{
  "dataset": "rendered roads seen from a driver's seat, with toy cars, trees and houses",
  "encoder_num_experts": 8,
  "encoder_moe_every": 2,
  "encoder_conv_stem": false,
  "fusion_encoder_layers": 7,
  "fusion_encoder_connector": "mlp",
  "adamw_lr_other_params": 0.0026,
  "grad_clip": 3.0,
  "weight_decay": 0.0
}
Rows from block 2 of the fusion encoder, named by matrix and row number. Rows with one number belong to one attention dimension. Each number is 50 + 15 x the weight over its row's rms, rounded and kept within 0 to 99. All counts start at 0. After the name is the row's rms in percent of the matrix's.
# v: attention query, key and value (stacked) (fusion_encoder.blocks.2.attn.qkv.weight, 1152x384, the v third), inputs 96-191
# proj: attention output (fusion_encoder.blocks.2.attn.proj.weight, 384x384, transposed), outputs 96-191
v.41 115:57 47 43 51 55 31 39 90 54 67 55 46 38 38 56 53 63 57 12 40 52 40 54 26 33 54 48 30 35 44 50 64 55 34 61 51 63 50 57 75 55 70 59 38 46 48 37 60 40 85 35 75 43 48 41 46 41 53 24 64 52 43 49 44 22 42 40 46 69 31 42 43 43 61 76 37 57 78 76 43 52 46 66 64 54 57 31 47 64 60 47 61 53 67 60 59
v.42 103:48 96 40 52 24 46 55 67 34 37 44 30 34 62 34 78 47 66 44 62 28 69 55 79 49 71 32 67 46 39 57 66 81 68 31 44 70 40 63 38 55 54 47 47 48 65 91 62 64 50 55 47 54 28 46 35 31 89 44 50 38 59 60 57 49 35 50 53 34 64 53 71 59 38 40 51 52 59 40 65 64 66 53 50 40 34 44 47 50 50 49 23 69 41 61 51
v.43 097:39 72 46 55 60 57 51 41 73 44 44 46 39 47 91 33 32 54 61 54 49 42 82 73 57 39 20 68 49 51 58 27 64 74 48 42 52 03 51 48 55 50 51 50 73 45 58 69 65 57 41 52 70 56 44 54 69 41 58 38 57 22 48 53 64 75 64 58 61 49 51 64 77 52 57 40 36 46 60 84 52 41 33 65 47 28 71 39 50 99 65 60 52 24 18 32
v.44 102:56 55 59 45 36 73 31 73 28 64 35 62 74 55 47 38 83 54 17 34 45 46 36 58 56 59 62 60 43 48 46 80 57 61 33 36 53 62 38 71 37 45 28 49 80 78 43 57 41 58 44 67 33 68 81 55 59 59 45 43 46 45 62 36 48 14 22 33 43 34 60 42 61 42 59 74 64 88 59 58 60 36 29 36 39 55 52 36 38 54 53 44 66 39 82 34
v.45 101:34 42 58 26 78 42 60 38 52 56 73 44 33 57 57 74 56 43 28 37 65 41 73 28 60 52 58 29 47 22 69 44 28 50 49 40 57 72 30 55 27 55 53 50 35 64 22 71 54 77 37 29 48 42 53 57 56 56 46 54 58 54 07 47 60 44 57 41 55 37 62 43 54 69 34 47 54 46 54 52 65 48 31 56 49 34 45 51 29 18 57 69 50 39 58 36
v.46 101:77 60 57 45 45 32 41 30 57 73 50 55 60 67 40 47 31 58 35 36 48 71 28 28 63 59 43 44 61 63 63 57 43 61 55 46 57 56 32 33 79 49 33 63 47 64 61 74 36 48 71 45 40 52 56 56 93 63 55 60 25 59 50 58 41 48 61 44 53 28 78 57 33 45 42 46 63 67 76 68 34 56 34 38 64 62 24 65 31 71 52 65 71 51 61 81
v.47 093:55 22 13 50 31 47 47 56 49 11 49 49 42 42 45 49 74 71 36 65 52 74 51 68 42 31 29 56 54 61 66 53 61 70 64 48 67 61 48 54 46 53 58 49 50 45 65 70 20 49 10 59 58 86 79 47 62 40 72 47 63 82 60 59 66 25 62 78 60 66 45 45 36 62 73 45 64 58 37 36 75 33 56 50 39 75 39 41 42 69 20 45 39 84 56 64
proj.41 104:54 77 47 51 34 71 34 27 61 30 57 45 64 40 36 50 59 61 54 43 56 61 36 48 71 53 74 39 73 57 31 48 44 49 52 67 50 45 65 96 71 43 50 46 32 56 76 43 41 61 67 46 60 34 41 52 53 36 50 47 39 69 68 28 64 91 75 53 55 65 19 82 63 25 50 80 40 30 67 33 52 47 29 60 54 46 40 71 40 28 66 48 32 40 55 44
proj.42 091:65 16 56 72 49 34 51 37 81 47 28 69 63 38 55 54 49 19 52 38 71 44 56 21 58 39 58 23 56 66 51 56 27 16 54 47 52 57 57 55 52 34 33 42 49 11 16 35 44 52 61 54 40 77 66 43 64 47 55 62 60 64 38 27 39 36 43 14 56 54 80 59 47 54 30 25 66 38 49 29 61 62 52 39 54 54 65 39 43 50 14 67 53 25 48 23
proj.43 097:38 41 39 22 43 49 76 30 59 45 50 49 61 74 27 84 38 52 60 54 52 43 43 37 65 25 57 83 44 43 23 52 71 37 61 77 65 42 30 69 47 49 03 46 54 83 40 69 42 35 49 65 56 43 65 66 57 35 28 34 57 41 60 19 47 58 62 27 29 15 79 51 42 64 62 51 49 68 47 43 47 71 60 58 36 78 60 69 46 67 41 33 55 45 74 61
proj.44 103:54 38 44 47 49 30 55 52 70 57 75 30 68 66 54 54 49 55 42 59 45 14 57 54 52 60 67 36 63 54 54 63 37 39 34 60 36 48 65 61 57 27 52 42 52 68 35 34 49 44 67 26 40 33 38 34 44 40 39 71 58 35 44 45 73 58 34 46 39 72 15 73 53 53 29 41 27 74 59 66 45 50 52 47 88 50 55 59 60 31 52 49 32 57 30 45
proj.45 099:53 50 39 41 59 33 52 27 44 53 65 65 61 65 47 36 57 40 59 47 34 43 30 58 05 49 48 88 52 42 49 66 50 44 42 77 31 47 40 67 49 56 53 54 46 62 54 66 45 44 35 32 63 81 46 64 63 57 66 28 54 42 23 20 52 39 73 35 51 64 13 56 57 73 38 40 70 51 55 37 42 51 51 55 53 80 62 59 48 29 50 59 27 48 33 47
proj.46 101:33 44 24 49 49 48 69 82 84 14 45 51 26 55 65 32 45 40 44 36 46 59 66 67 56 31 35 29 44 67 28 84 60 47 54 62 65 64 61 39 45 78 52 45 38 19 72 32 25 53 45 51 44 43 70 59 72 55 63 57 68 79 62 60 41 56 53 64 26 36 62 33 36 29 51 57 89 66 40 36 68 55 71 54 73 21 37 46 56 70 49 74 36 88 64 51
proj.47 100:43 68 96 34 64 62 35 35 35 59 49 48 51 46 42 51 42 57 71 49 59 38 49 48 46 50 56 22 66 44 60 54 53 49 74 59 87 72 59 48 39 61 50 51 57 35 43 38 62 72 71 33 71 63 77 51 71 50 67 60 25 28 19 61 66 47 42 42 48 66 43 25 65 62 79 48 91 25 55 67 33 46 61 64 46 47 31 39 38 85 29 64 35 25 40 41